config.yaml
arch: "jasper"
model: "CTC audio transcriber"
dataset: "Morse code for random letters and digits, with fading, noise and interfering tones"
train_examples: 26041
gain_aug_db: 10
n_mels: 80
hop_length: 160
input: "log_mel"
spec_augment: false
win_length: 512
tokenizer: "word"
vocab_size: 40
norm: "batchnorm"
hidden_act: "prelu"
depths: [3, 6, 6]
kernel_size: 7
stem: "single"
widths: [96, 144, 208]
init: "lecun_normal"
residual_init: "scaled_by_depth"
optimizer: "muon"
muon_scale: "original"
learning_rate: 0.027
momentum: 0.95
nesterov: true
orthogonalizer: "newton_schulz_5"
adamw_lr_other_params: 0.0012
max_grad_norm: 1.0
max_steps: 11700
batch_size: 128
epochs: 57.5
lr_schedule: "cosine"
final_lr_fraction: 0
warmup_steps: 580
weight_decay: 0.01
adamw_weight_decay_other_params: 0.05
Rows from block 5, named by matrix and row number. Rows with one number belong to one channel. Each number is 200 + 40 x the weight over its row's rms, rounded and kept within 0 to 999. All counts start at 0. After the name is the row's rms in percent of the matrix's.
# convs0: first width-7 conv (model.blocks.5.convs.0.weight, 144x144x7), inputs 0-17, a 7 kernel for each
# convs1: second width-7 conv (model.blocks.5.convs.1.weight, 144x144x7, transposed), outputs 0-17, a 7 kernel for each
convs0.20,101,214,239,205,231,207,208,189,222,252,269,223,273,183,175,170,198,230,201,197,260,237,157,122,132,128,180,211,175,215,247,215,180,197,193,167,234,175,180,207,271,202,151,185,265,195,161,251,197,139,287,316,271,133,106,173,140,182,209,260,185,184,212,165,335,192,151,129,222,150,207,211,272,172,169,172,201,180,288,251,114,221,190,241,230,296,249,169,224,208,245,169,217,212,177,235,159,140,201,185,201,197,174,205,278,198,162,169,270,230,192,243,222,152,254,208,156,143,279,221,273,174,155,138,176,185,173
convs1.20,109,161,179,180,166,213,203,167,201,211,191,176,167,210,207,135,177,172,227,148,131,122,280,292,200,258,234,195,226,204,213,194,116,153,181,254,225,212,180,159,128,158,209,152,183,199,155,152,195,184,165,191,141,83,205,156,106,202,152,235,200,171,125,156,211,211,174,144,206,188,169,177,207,258,176,214,204,123,159,143,207,204,178,242,256,172,219,141,167,152,199,141,240,204,210,169,184,162,153,171,248,222,218,186,178,152,219,238,213,246,249,227,238,180,185,211,219,203,177,167,102,115,181,203,196,144,217
convs0.21,100,224,201,211,157,178,175,194,245,255,119,183,235,208,141,218,247,157,160,221,250,170,163,239,176,255,106,227,192,244,208,196,165,212,152,299,218,226,154,288,233,151,238,151,244,214,235,219,181,212,337,242,215,173,183,131,211,188,203,189,180,218,199,184,253,184,237,228,284,205,100,143,160,186,169,135,232,148,175,182,157,167,166,169,146,123,274,219,193,208,212,250,207,177,198,201,166,175,200,150,193,272,236,214,137,242,195,183,182,249,226,316,224,242,210,200,291,216,202,199,158,207,205,248,155,159,183
convs1.21,106,193,189,183,232,206,217,274,235,298,202,228,200,221,161,168,207,187,268,244,94,213,161,185,163,256,208,155,191,182,177,197,197,165,192,202,175,244,213,142,156,162,241,272,189,176,226,209,211,136,359,198,242,208,181,216,197,210,219,179,214,168,312,133,83,191,173,167,217,199,167,167,152,184,216,254,188,241,22,180,224,168,267,181,184,201,230,267,240,204,248,257,227,234,236,182,218,190,224,126,61,202,175,255,223,159,132,173,198,248,207,175,138,205,201,197,142,133,221,184,195,216,212,236,212,172,172
convs0.22,099,255,165,174,209,192,201,221,222,193,236,247,218,177,188,229,117,255,204,142,232,206,164,189,208,232,152,158,253,130,197,220,194,186,301,275,229,127,153,191,222,160,243,235,220,205,127,165,229,273,213,99,133,172,239,120,160,202,209,171,214,205,274,222,156,83,157,159,236,238,257,194,175,171,165,214,172,151,232,227,171,265,206,175,275,250,224,217,178,196,214,281,199,169,195,174,159,228,219,162,207,276,186,224,198,236,202,135,164,194,256,176,221,156,238,185,202,233,171,203,220,216,253,208,231,246,250
convs1.22,103,248,230,184,164,170,259,219,204,282,217,181,221,140,145,203,253,216,195,173,84,171,94,242,247,182,244,243,237,162,196,170,210,198,157,271,213,170,176,153,240,241,207,218,242,224,174,169,178,211,153,158,225,224,229,217,142,241,172,163,157,206,169,137,235,173,147,243,199,149,220,188,181,234,186,256,196,274,168,224,275,229,225,165,232,325,171,213,189,215,204,187,153,267,264,270,217,173,152,203,207,163,107,185,226,193,185,238,258,178,140,137,207,175,179,251,224,230,208,170,183,186,203,127,245,193,196
convs0.23,098,230,194,211,176,173,215,280,201,127,111,239,132,248,106,163,183,235,218,244,206,188,241,275,224,209,202,194,174,158,142,248,155,235,200,235,274,179,179,196,203,141,219,179,285,208,263,163,176,221,238,207,283,233,139,187,178,166,141,113,163,222,191,221,139,133,262,196,80,237,202,171,149,175,154,139,182,219,218,185,188,191,210,187,164,288,178,221,191,192,221,185,180,228,197,196,210,187,174,201,169,164,247,163,169,226,208,189,180,166,231,193,200,247,157,200,216,171,145,117,233,273,214,192,187,183,226
convs1.23,093,212,223,189,240,186,219,183,217,190,222,172,209,276,264,150,143,208,247,222,205,231,288,263,245,189,265,223,241,211,239,253,158,204,269,208,257,223,182,179,198,163,189,143,147,215,158,137,209,247,216,213,233,149,167,215,220,306,244,231,179,192,244,146,167,190,181,161,172,166,206,202,219,184,214,212,220,223,157,114,167,164,227,233,227,189,210,169,216,155,157,148,216,251,213,195,192,219,181,270,224,289,176,224,190,204,241,277,155,169,159,197,223,172,196,215,236,251,153,232,158,147,197,226,160,170,187
convs0.24,104,169,278,221,169,153,201,182,226,135,238,259,270,163,209,224,195,266,170,169,233,225,221,224,138,201,205,215,210,223,301,195,241,237,206,161,142,167,219,194,169,208,230,258,210,179,160,189,141,192,289,259,167,242,201,213,155,264,172,144,191,149,211,245,170,132,165,322,168,277,236,180,205,195,238,203,132,151,143,162,252,282,186,204,205,197,238,241,247,228,218,208,221,236,194,213,201,238,237,213,111,179,137,208,220,176,306,60,224,267,166,130,297,143,147,251,220,212,181,184,94,182,239,108,206,141,205
convs1.24,109,200,218,192,200,201,196,250,193,152,196,144,159,220,181,166,212,149,271,213,180,174,140,193,254,201,195,189,250,183,238,224,198,252,218,268,147,232,161,209,260,225,174,283,197,189,166,213,247,279,222,231,154,230,151,185,234,216,212,240,153,197,211,139,216,230,215,165,195,186,176,177,343,178,134,278,301,207,224,222,142,269,172,231,202,175,225,168,251,156,157,204,252,185,184,205,218,123,209,105,190,159,240,252,190,178,281,141,193,191,323,223,209,237,216,173,182,178,228,183,238,165,250,273,209,191,230
convs0.25,098,166,239,209,213,211,149,219,255,202,139,145,154,207,100,163,116,225,255,198,155,219,291,225,220,218,236,259,247,220,170,203,272,264,209,217,200,242,192,185,217,179,216,147,76,128,233,151,186,190,251,231,247,212,141,206,308,158,238,211,202,167,241,248,167,143,226,132,246,204,241,158,223,198,162,203,196,153,124,296,148,200,278,168,211,220,258,137,264,247,228,241,170,178,222,174,211,207,185,201,189,167,212,189,226,189,186,156,204,127,202,149,219,149,153,176,236,269,201,227,231,127,153,227,227,183,167
convs1.25,100,125,155,118,173,183,214,211,174,197,242,268,247,193,198,232,242,212,208,250,230,224,212,215,154,202,160,167,193,159,184,225,242,241,209,233,250,202,137,167,178,193,237,181,184,218,239,193,128,230,211,250,174,191,273,200,237,274,191,176,199,261,159,183,285,219,236,222,228,204,182,233,192,121,200,245,210,247,198,233,240,168,259,205,232,187,189,217,163,160,199,178,191,52,170,244,201,184,121,220,151,131,171,253,164,152,179,188,245,164,116,133,152,238,156,223,206,201,263,193,176,214,205,183,249,312,204
convs0.26,102,187,200,163,213,199,182,183,209,271,276,262,236,262,223,142,246,120,155,179,173,186,216,205,233,212,198,208,180,193,203,273,200,224,177,176,202,290,254,138,143,257,277,164,201,265,221,175,192,211,149,201,227,192,239,118,178,185,207,259,232,231,226,174,0,175,158,203,160,280,272,117,193,193,184,227,182,160,140,226,246,227,192,215,186,190,239,195,163,191,183,176,196,218,175,198,206,222,212,186,158,215,176,224,143,175,136,163,197,172,212,204,266,161,231,231,178,219,235,283,133,233,189,167,249,241,201
convs1.26,107,216,208,187,239,171,172,156,161,182,151,147,147,245,233,191,167,253,204,202,247,260,204,266,172,240,162,187,158,217,244,263,232,198,169,252,191,190,185,211,262,202,171,177,136,172,169,146,213,265,175,270,256,199,193,198,270,239,176,222,253,131,155,180,236,248,204,222,226,206,169,197,143,136,215,183,238,242,269,205,249,155,185,189,238,238,176,178,143,224,151,166,262,215,180,183,190,220,187,200,183,185,178,210,141,186,267,185,307,148,268,177,166,223,148,227,237,199,241,210,173,258,235,173,153,188,235
convs0.27,101,204,160,183,248,237,174,189,230,204,131,117,132,178,327,218,215,198,85,249,142,234,168,209,208,190,243,215,134,204,157,174,230,162,325,181,168,238,145,197,196,186,144,204,234,177,193,162,196,226,206,226,209,220,232,236,284,229,207,259,153,129,179,210,303,187,130,171,165,214,213,142,189,197,188,253,202,154,230,252,149,186,193,239,178,141,244,277,226,214,171,164,162,195,223,182,196,166,178,200,201,176,215,125,233,182,205,151,178,170,237,262,192,227,185,127,250,161,298,167,225,180,115,141,199,251,195
convs1.27,094,161,123,246,245,166,186,209,223,219,170,287,241,150,207,227,212,208,235,259,208,245,273,248,216,247,214,167,236,204,184,222,202,158,208,209,220,207,238,192,128,217,182,226,185,236,212,127,227,258,271,205,245,241,184,202,230,199,180,234,223,171,179,202,251,193,164,180,173,220,182,207,233,179,181,168,90,173,174,210,251,114,190,150,208,194,197,195,142,191,182,172,250,172,266,150,242,160,192,125,227,168,189,292,203,243,200,172,186,135,96,188,128,194,249,162,149,264,222,205,153,198,262,63,152,300,192
convs0.28,100,225,251,165,195,195,237,146,133,137,262,187,212,213,186,282,180,198,154,181,241,195,206,239,142,197,219,264,171,191,187,290,270,144,187,253,146,297,166,150,225,223,232,145,185,193,184,150,155,211,279,199,252,210,238,250,120,276,185,178,246,234,201,150,112,103,193,237,217,261,336,158,204,207,220,180,184,168,108,234,225,206,128,206,224,185,239,189,210,185,233,251,178,171,201,270,213,250,257,234,203,211,239,298,160,187,318,121,199,189,209,135,202,147,212,206,170,173,187,246,97,141,228,171,180,182,223
convs1.28,107,129,225,230,208,226,224,141,162,163,146,193,263,223,232,139,126,245,223,167,185,196,205,248,191,215,213,176,187,116,152,205,217,202,202,250,276,175,200,219,194,171,224,215,238,239,275,131,178,227,252,207,183,220,196,179,187,135,142,208,257,189,228,218,213,177,237,178,211,219,233,206,174,247,289,161,228,199,245,246,200,152,185,150,218,257,188,173,129,235,267,157,249,285,191,180,213,179,185,204,252,157,165,238,172,193,184,174,258,256,230,211,178,238,195,208,244,224,178,188,234,198,182,129,238,197,183
convs0.29,096,225,175,200,196,205,173,235,221,236,277,158,219,189,245,241,177,188,256,260,217,284,137,203,208,233,174,167,126,157,243,171,204,185,264,241,99,104,233,161,184,181,233,187,153,152,137,151,178,151,272,192,170,162,185,208,276,192,174,132,192,192,172,218,88,209,165,117,89,117,263,293,137,154,190,247,232,163,175,210,166,213,244,172,248,224,138,124,157,188,251,128,179,210,177,200,169,169,189,201,204,185,146,171,170,187,203,218,249,187,168,213,172,167,190,177,157,205,176,179,194,236,286,259,214,224,173
convs1.29,104,260,184,155,115,164,150,186,305,209,224,134,191,175,138,222,247,203,105,194,226,188,192,196,170,203,189,230,207,190,237,157,135,157,161,202,164,181,142,206,266,185,177,279,168,186,216,249,216,245,217,156,190,141,230,142,176,165,205,247,221,241,149,183,243,172,250,88,234,222,174,159,110,159,166,197,219,225,250,182,213,160,179,241,181,227,207,253,223,197,255,221,192,272,282,207,195,176,229,175,207,181,207,231,181,188,157,229,201,154,203,202,196,143,160,159,165,166,181,164,214,160,150,158,189,204,214
convs0.30,102,227,188,255,236,150,205,240,216,108,257,155,150,234,222,239,209,229,238,260,218,244,203,218,237,194,209,152,133,229,252,223,262,234,146,244,203,198,159,306,212,202,222,170,151,181,220,223,194,229,189,216,172,182,104,250,194,179,218,255,216,185,257,201,235,195,144,198,195,110,274,205,250,166,261,195,197,278,234,180,241,144,209,174,263,181,131,236,186,146,239,176,161,204,252,231,175,164,179,250,220,163,217,124,240,161,302,248,152,157,194,200,127,223,186,229,241,146,168,131,238,243,152,215,188,102,232
convs1.30,105,201,241,225,172,274,204,220,218,178,209,209,307,195,166,250,148,201,204,155,209,214,202,224,200,215,173,108,165,212,235,217,112,178,147,217,220,196,210,179,223,220,273,180,222,228,205,200,197,246,251,155,161,144,197,298,258,226,105,213,179,194,221,221,214,227,177,245,162,162,290,178,218,219,152,163,207,142,187,204,195,160,153,246,222,140,184,204,181,163,181,208,269,209,197,174,199,265,203,168,216,260,240,158,180,204,162,203,196,245,131,262,205,180,252,194,184,158,186,135,183,183,218,153,143,225,67
convs0.31,099,206,200,226,241,205,235,195,153,155,225,170,251,350,321,246,216,227,209,211,233,141,259,299,215,197,202,150,123,201,232,169,140,257,175,236,231,219,211,284,273,196,102,242,289,241,227,157,199,189,176,141,191,136,229,277,212,194,223,215,204,194,192,205,160,174,164,269,277,275,192,177,204,170,178,234,273,216,212,147,123,178,235,247,217,205,212,225,180,153,113,238,204,212,160,188,202,196,204,174,159,110,162,198,154,174,188,130,180,156,139,213,197,113,172,269,202,226,295,277,287,189,206,219,258,208,178
convs1.31,115,156,188,130,191,201,215,260,169,236,213,175,161,125,217,226,178,191,196,203,214,183,252,223,183,166,206,70,94,206,151,173,232,218,177,279,214,235,212,217,188,184,109,100,133,134,137,186,246,229,197,204,152,176,200,183,174,172,186,230,169,247,206,162,253,175,249,220,242,245,196,201,154,169,194,190,231,250,169,230,191,175,158,227,204,133,142,238,190,138,135,225,152,203,243,175,148,166,191,144,205,199,175,185,174,164,242,207,182,245,247,163,131,208,181,168,225,256,273,249,193,101,108,192,239,202,193
convs0.32,096,245,224,187,161,200,157,194,128,168,172,251,219,255,119,205,201,120,189,195,110,188,162,282,232,166,158,234,193,241,208,138,135,227,249,221,160,235,236,144,198,148,137,200,215,246,276,185,175,174,230,187,186,248,215,136,216,215,216,219,160,187,216,174,139,182,149,222,203,205,215,256,221,201,188,211,148,147,206,197,214,126,143,237,162,223,146,190,246,243,224,176,134,219,207,182,222,202,192,241,185,154,150,261,210,176,224,274,179,87,184,102,186,205,178,244,178,183,224,150,218,192,163,192,229,246,167
convs1.32,098,234,212,189,259,246,208,179,199,186,222,150,266,233,216,157,169,256,256,188,139,251,233,253,213,220,225,209,194,215,259,129,126,186,196,181,185,144,242,117,147,164,193,146,138,213,257,211,141,208,146,145,219,203,158,213,237,178,248,107,168,233,234,223,190,122,103,198,232,234,251,281,200,176,289,188,159,134,256,196,206,150,170,210,177,183,161,199,177,159,220,222,176,226,122,203,212,192,250,256,220,244,174,147,220,158,107,193,195,187,245,142,146,212,217,211,184,212,217,256,215,204,147,232,219,112,221
convs0.33,097,196,268,176,274,178,183,180,216,266,236,339,215,305,211,204,172,184,320,147,200,160,222,171,220,206,265,181,187,218,134,211,137,283,192,201,205,192,247,109,216,172,256,268,204,257,203,192,229,174,241,254,245,264,141,180,195,174,233,189,242,197,166,203,163,229,284,115,200,177,199,214,212,163,196,229,206,176,174,218,210,178,114,191,203,291,110,209,176,279,177,211,146,225,201,227,185,229,196,190,205,213,230,188,227,195,219,172,215,237,168,169,167,190,227,257,228,238,186,224,180,181,229,168,254,253,227
convs1.33,105,91,186,225,205,206,193,194,202,206,206,153,195,189,189,204,134,208,162,257,151,135,178,179,192,214,248,334,320,255,127,109,175,156,274,185,125,157,151,206,153,202,191,247,273,159,211,255,210,265,201,195,204,208,236,233,222,206,141,178,163,177,195,210,124,176,167,210,258,215,185,179,203,265,215,132,206,205,220,170,207,226,174,179,196,183,169,220,207,149,203,133,175,228,191,217,195,223,237,176,201,138,144,146,185,222,311,207,143,199,177,175,209,190,232,209,194,232,195,142,262,282,183,216,172,249,207
convs0.34,096,235,195,129,191,200,205,157,46,239,198,333,138,200,125,163,196,186,202,172,202,175,201,186,196,119,203,118,196,307,142,224,171,194,179,223,249,200,140,169,216,234,201,240,243,186,134,139,206,240,197,185,174,208,235,197,170,237,226,201,237,202,301,247,243,215,123,239,130,310,220,201,188,214,174,182,192,175,206,220,175,278,155,216,210,250,188,215,186,138,197,308,221,265,171,261,181,199,196,208,214,186,144,262,238,236,150,266,224,230,165,149,173,240,187,248,150,201,155,228,294,224,198,138,185,125,268
convs1.34,108,164,150,209,161,226,171,158,182,219,279,170,172,231,227,147,204,231,243,218,157,182,135,152,196,171,223,259,244,171,160,157,153,170,190,195,144,184,164,196,153,203,199,220,194,156,165,172,162,160,275,293,289,211,262,221,222,236,195,179,202,201,120,178,118,170,152,196,208,221,186,249,228,200,202,225,214,207,170,231,185,239,210,276,283,167,175,206,307,128,185,253,203,180,210,294,220,201,264,227,179,177,213,248,192,208,206,255,188,208,203,194,154,211,214,219,256,157,196,184,229,263,215,179,213,219,176
convs0.35,098,136,135,145,168,173,128,146,238,261,263,250,143,239,113,218,201,263,209,205,226,253,189,241,246,262,213,199,193,185,222,232,124,252,212,229,156,190,176,199,235,201,167,252,129,208,244,207,179,216,210,171,60,223,135,172,161,225,204,203,259,200,227,208,271,222,188,265,99,195,218,185,216,200,161,215,175,129,158,238,182,177,192,159,140,246,179,267,212,203,218,273,173,181,202,212,181,199,198,244,261,242,241,244,204,243,203,260,187,232,178,232,164,300,173,202,219,215,183,141,177,180,271,213,217,278,252
convs1.35,099,303,294,163,205,184,248,233,261,260,186,198,173,161,212,203,192,197,182,144,173,260,246,171,159,231,188,141,204,96,170,159,158,207,228,197,185,186,174,169,123,196,189,188,160,202,205,203,236,264,193,279,204,155,176,230,190,136,166,293,258,262,215,248,222,137,178,242,131,214,169,182,192,187,196,187,135,265,233,190,179,234,143,200,179,83,185,172,164,149,88,219,211,189,193,256,196,235,187,275,179,121,192,197,190,230,119,228,215,202,177,215,207,203,142,164,143,166,182,190,213,196,201,223,152,177,272
convs0.36,099,198,189,152,192,190,244,176,114,147,204,260,298,154,341,233,219,173,146,217,167,181,262,235,220,137,170,135,144,224,181,223,185,160,194,201,230,186,197,256,134,232,248,295,249,225,196,210,185,181,155,227,225,133,135,187,111,213,149,267,254,187,173,233,160,207,228,218,257,220,163,194,188,136,183,197,226,225,209,169,255,214,179,188,199,194,111,196,239,184,206,137,221,179,216,178,193,224,179,223,239,212,205,134,159,165,206,260,94,220,176,226,200,155,171,198,188,225,217,186,228,226,177,191,155,163,182
convs1.36,101,229,149,231,201,167,226,161,269,131,265,225,213,211,240,185,225,194,188,163,149,193,245,266,211,220,242,171,150,153,168,126,208,216,171,234,258,205,198,219,194,170,180,146,129,168,205,220,170,182,186,246,286,251,160,142,153,215,129,225,147,132,134,133,252,254,201,224,194,218,200,213,262,185,209,180,211,228,193,237,195,187,229,159,256,307,201,188,187,215,265,303,145,146,203,145,242,158,197,156,245,225,137,132,203,241,194,185,241,192,235,220,232,244,216,116,180,201,296,215,211,165,160,238,186,215,193
convs0.37,096,209,167,173,196,156,153,164,201,269,142,178,243,168,169,189,224,230,199,228,302,239,248,206,268,211,202,180,210,149,178,179,279,171,112,211,242,203,183,235,166,138,268,197,169,192,232,137,158,134,79,174,207,260,195,209,202,266,258,181,189,203,222,199,242,200,272,172,107,260,210,219,228,222,208,175,202,231,237,202,270,174,193,129,188,202,171,227,248,223,120,260,203,153,189,234,208,201,134,182,129,187,252,188,172,293,313,253,212,237,126,262,327,178,162,174,163,216,168,253,141,175,190,187,160,145,214
convs1.37,088,170,221,177,172,157,249,215,242,211,251,219,201,191,234,170,239,294,195,214,209,183,260,200,253,193,150,160,187,216,207,250,211,185,202,232,116,172,194,192,183,189,191,248,178,161,191,171,198,267,170,166,167,236,231,150,271,133,155,184,194,254,150,176,217,118,229,158,220,192,198,196,216,247,187,195,190,234,225,253,179,231,219,177,183,199,127,137,209,150,150,220,201,183,268,185,190,179,200,132,234,209,218,221,172,219,192,171,202,125,147,176,223,285,248,195,227,196,242,230,221,268,209,195,208,186,141
convs0.38,102,209,150,170,184,177,187,122,216,230,264,209,188,200,212,249,242,187,277,167,270,273,206,221,187,244,182,222,147,226,285,195,215,290,149,193,254,176,194,186,133,217,187,150,150,210,165,153,194,169,171,204,65,188,191,285,134,133,262,186,231,211,226,236,121,131,186,175,222,283,136,250,152,153,223,207,221,170,158,195,116,203,232,259,229,233,233,241,204,274,155,250,214,223,200,218,238,204,221,218,243,197,200,277,165,245,317,167,112,263,140,221,182,98,144,206,163,285,251,167,231,220,169,166,187,175,132
convs1.38,099,203,225,234,226,285,159,252,207,256,148,198,171,203,217,174,62,233,239,256,158,198,158,218,250,128,225,207,238,122,208,223,184,153,183,188,253,255,206,255,175,167,221,221,185,137,193,257,144,221,182,218,226,145,228,234,206,241,273,178,164,163,189,225,197,218,177,139,264,208,182,242,168,169,191,241,207,182,168,250,266,201,217,212,161,239,271,207,146,145,237,218,204,172,165,191,183,186,170,132,193,217,282,151,226,172,175,159,203,222,204,189,176,196,214,262,210,255,222,244,251,258,243,193,209,172,100
convs0.39,098,213,155,232,228,188,180,192,101,149,363,165,215,181,213,187,183,189,150,174,239,200,217,213,190,228,205,144,212,223,228,227,213,185,178,214,123,262,138,221,216,152,209,292,231,203,160,148,191,173,144,139,241,213,162,202,204,289,194,155,230,160,192,167,267,253,163,258,138,210,187,222,166,204,208,194,204,198,227,214,210,247,249,209,224,157,283,160,191,276,154,176,214,176,220,195,217,199,263,222,229,209,209,225,158,200,169,238,176,161,210,175,241,203,207,239,284,255,183,153,283,271,277,186,188,258,214
convs1.39,094,207,206,144,174,109,170,195,163,202,235,111,120,203,132,177,118,134,181,153,213,192,219,204,168,227,179,203,127,147,199,157,169,190,213,230,129,167,157,131,186,222,219,231,155,161,180,184,209,223,188,172,220,183,163,202,181,141,172,171,273,175,197,207,187,125,203,240,251,180,153,212,201,157,218,173,228,116,180,200,113,177,217,210,205,215,206,204,217,306,184,207,190,184,207,153,292,228,141,143,169,131,189,155,186,157,189,213,197,232,188,283,227,187,189,144,142,184,201,150,165,220,211,170,200,174,213
convs0.40,101,184,179,164,186,204,137,174,144,179,214,198,199,212,172,202,168,177,233,198,190,139,120,156,193,189,211,182,226,135,197,207,208,217,194,108,169,215,193,150,207,212,121,194,156,164,243,252,198,172,191,222,133,221,182,218,213,200,147,239,225,210,240,221,148,246,224,199,256,212,180,183,177,210,155,237,287,179,183,267,180,169,181,256,175,140,170,222,184,218,227,219,167,260,213,185,216,157,186,247,237,257,213,230,240,281,262,210,186,216,221,253,217,213,129,222,134,77,185,144,133,287,179,123,182,160,121
convs1.40,111,230,235,282,190,198,144,173,167,222,157,164,224,191,153,143,72,192,276,250,210,209,196,263,189,258,211,252,178,213,178,262,157,185,180,179,183,196,213,175,180,208,233,196,209,112,233,160,259,212,90,185,252,181,173,173,169,183,184,213,187,191,228,165,63,185,158,157,167,163,184,217,167,218,295,210,186,168,148,169,252,234,197,227,204,145,232,165,210,174,154,221,195,224,203,162,168,182,227,201,181,198,139,198,236,124,203,168,259,194,214,214,236,225,219,223,173,164,162,190,263,231,230,101,222,206,128
convs0.41,104,214,198,159,224,235,193,164,267,146,248,281,223,201,203,184,219,220,183,220,203,165,212,166,173,248,169,168,162,212,177,128,162,150,154,216,126,172,158,155,228,178,239,131,186,150,189,243,205,191,224,261,172,101,252,109,147,189,209,140,120,189,204,256,294,214,165,183,241,251,233,201,118,131,111,174,173,158,237,216,208,249,250,241,184,193,242,208,156,253,252,196,167,182,156,259,167,176,182,209,227,129,188,157,240,159,148,144,233,123,140,303,237,266,194,167,152,223,202,299,158,163,152,187,276,191,186
convs1.41,095,189,220,229,211,222,169,214,125,131,217,195,204,272,245,160,106,170,242,187,251,256,135,267,211,121,211,139,195,280,184,181,157,191,279,278,189,198,215,139,155,216,224,207,162,239,197,142,179,183,215,218,236,180,250,208,196,132,191,193,193,161,157,184,113,191,198,199,217,234,184,187,256,177,216,136,166,184,158,102,225,230,226,215,194,192,184,190,228,167,209,251,259,199,228,172,232,197,192,231,180,180,223,163,228,201,175,169,227,229,183,190,195,168,194,232,133,141,183,233,132,199,180,230,238,247,141
convs0.42,101,174,144,183,128,261,198,220,195,204,228,279,193,181,175,182,222,196,155,236,194,159,207,245,159,202,190,232,171,261,176,240,166,265,220,178,236,166,168,193,194,218,227,220,192,197,232,228,205,188,176,188,167,218,264,170,196,220,207,194,181,193,198,153,126,122,267,180,194,138,300,167,216,149,217,173,195,233,157,197,216,235,177,129,245,182,263,195,163,238,203,210,244,280,203,210,201,201,183,169,209,145,158,171,223,202,233,305,242,225,173,185,180,138,228,153,194,168,277,252,205,193,140,210,70,250,231
convs1.42,097,297,234,208,155,185,164,143,111,176,141,182,191,207,184,271,201,247,215,208,152,193,196,247,231,256,240,214,122,201,184,186,184,240,194,194,252,230,209,291,253,200,201,220,219,198,221,230,193,168,158,206,197,181,240,239,190,173,120,126,182,202,167,222,124,211,184,189,218,217,150,190,185,186,205,202,243,145,207,166,229,233,194,182,234,202,228,204,180,122,216,164,199,194,170,246,255,224,199,216,186,228,178,213,245,184,237,159,149,230,158,231,164,255,190,162,166,221,154,199,217,133,227,286,124,216,268
convs0.43,099,179,197,170,165,176,225,158,80,196,166,207,168,220,249,203,233,145,242,181,130,284,188,228,225,221,277,184,196,211,211,224,185,162,237,80,294,299,142,221,266,173,228,142,127,276,220,219,229,170,170,177,176,200,182,246,166,197,155,199,174,211,210,179,188,129,191,109,194,109,126,233,218,194,169,191,218,212,217,218,177,210,179,231,204,179,231,213,133,231,128,181,169,184,159,177,207,197,198,193,240,147,191,189,217,197,212,228,187,260,220,233,183,170,223,122,137,185,199,143,237,225,217,209,152,212,209
convs1.43,106,246,248,233,281,161,232,157,227,267,148,235,179,206,170,157,177,125,246,185,176,226,208,183,254,195,219,245,156,192,250,177,128,220,203,224,204,219,238,233,234,175,141,208,219,203,216,269,191,232,203,144,159,234,162,211,169,229,162,143,203,156,244,235,270,279,181,215,212,92,264,155,201,190,130,219,204,142,130,219,152,171,198,206,144,132,158,244,148,202,219,219,130,184,136,227,145,259,228,153,169,212,151,168,185,161,210,206,178,216,163,166,217,247,198,215,196,195,167,200,183,209,179,188,230,208,142
convs0.44,103,208,209,179,195,197,179,263,195,237,267,185,278,328,253,205,208,209,187,150,257,213,196,160,213,175,230,185,210,173,193,205,250,196,232,310,120,115,149,115,70,197,215,263,250,270,203,196,169,229,233,165,215,185,107,213,175,172,209,200,177,195,223,211,199,169,157,171,111,233,196,190,236,288,196,191,209,147,138,205,197,232,161,238,174,204,210,224,182,128,223,221,190,162,173,250,159,176,169,273,195,196,244,198,212,261,169,186,121,170,154,198,199,178,159,124,180,52,285,222,219,179,173,269,239,230,235
convs1.44,091,220,132,176,133,200,158,247,222,180,206,182,119,197,235,162,226,235,175,262,197,192,221,273,207,210,264,232,204,128,203,239,231,212,243,289,214,277,271,184,180,227,224,125,231,244,221,142,190,161,209,202,230,221,182,176,240,230,186,216,135,152,182,240,221,171,228,258,142,240,254,214,187,225,278,247,226,94,216,224,188,178,192,206,221,259,258,208,236,277,171,221,208,198,214,257,151,181,184,230,215,235,195,208,199,232,201,183,207,197,194,173,218,195,186,222,180,231,238,209,176,206,221,229,180,255,216
convs0.45,100,216,207,190,191,159,238,218,298,173,239,150,233,224,124,205,217,183,183,202,195,149,186,177,205,201,227,215,225,198,227,233,227,177,189,154,309,124,213,217,265,222,204,265,200,187,125,203,294,201,241,154,229,123,159,244,119,158,176,175,166,219,236,226,130,268,67,213,200,115,203,276,220,216,151,215,171,177,228,245,165,153,186,156,149,140,244,133,191,231,216,210,213,143,190,208,228,221,227,177,222,178,171,161,180,219,236,230,206,120,135,198,198,181,160,307,174,156,221,251,260,170,210,217,256,311,146
convs1.45,093,143,167,238,189,198,146,175,191,242,165,163,209,220,193,224,191,183,210,180,165,230,179,206,208,211,197,204,220,192,231,191,171,264,208,167,216,122,201,137,213,212,195,142,298,210,145,209,138,122,127,200,241,229,195,203,171,125,185,203,140,177,188,207,125,186,161,167,141,215,162,269,172,235,190,276,144,255,216,125,279,179,209,225,282,236,221,232,209,283,112,194,159,205,237,216,167,153,194,217,223,178,176,212,265,223,206,200,267,254,222,171,204,158,182,203,174,122,228,195,103,188,229,131,304,192,159
convs0.46,102,178,181,193,174,184,167,253,115,315,202,213,265,287,265,183,207,181,201,178,137,213,132,199,171,191,237,257,223,235,280,164,284,253,175,218,156,268,208,242,261,241,247,228,215,216,207,247,223,149,196,168,177,196,185,155,120,199,171,179,157,210,217,199,230,288,155,227,177,135,210,166,234,247,249,207,129,259,243,253,180,241,196,149,283,226,211,211,228,190,220,130,200,226,170,154,175,164,219,211,133,235,207,215,141,131,259,168,215,199,233,190,200,221,238,130,167,212,195,232,195,219,210,192,297,195,218
convs1.46,097,187,176,228,205,213,188,128,170,175,192,172,214,156,196,190,192,210,188,176,242,277,219,155,227,122,193,184,185,197,193,216,170,174,215,164,168,187,174,183,194,241,210,150,222,216,203,253,218,136,201,217,215,255,225,303,164,177,210,99,291,180,201,194,183,236,220,233,207,277,162,179,156,182,155,248,231,180,252,220,203,160,133,190,179,217,164,263,209,113,165,169,211,177,233,192,133,159,271,249,160,229,180,137,219,240,273,226,228,210,255,218,240,255,262,226,180,235,244,177,208,171,221,210,205,182,247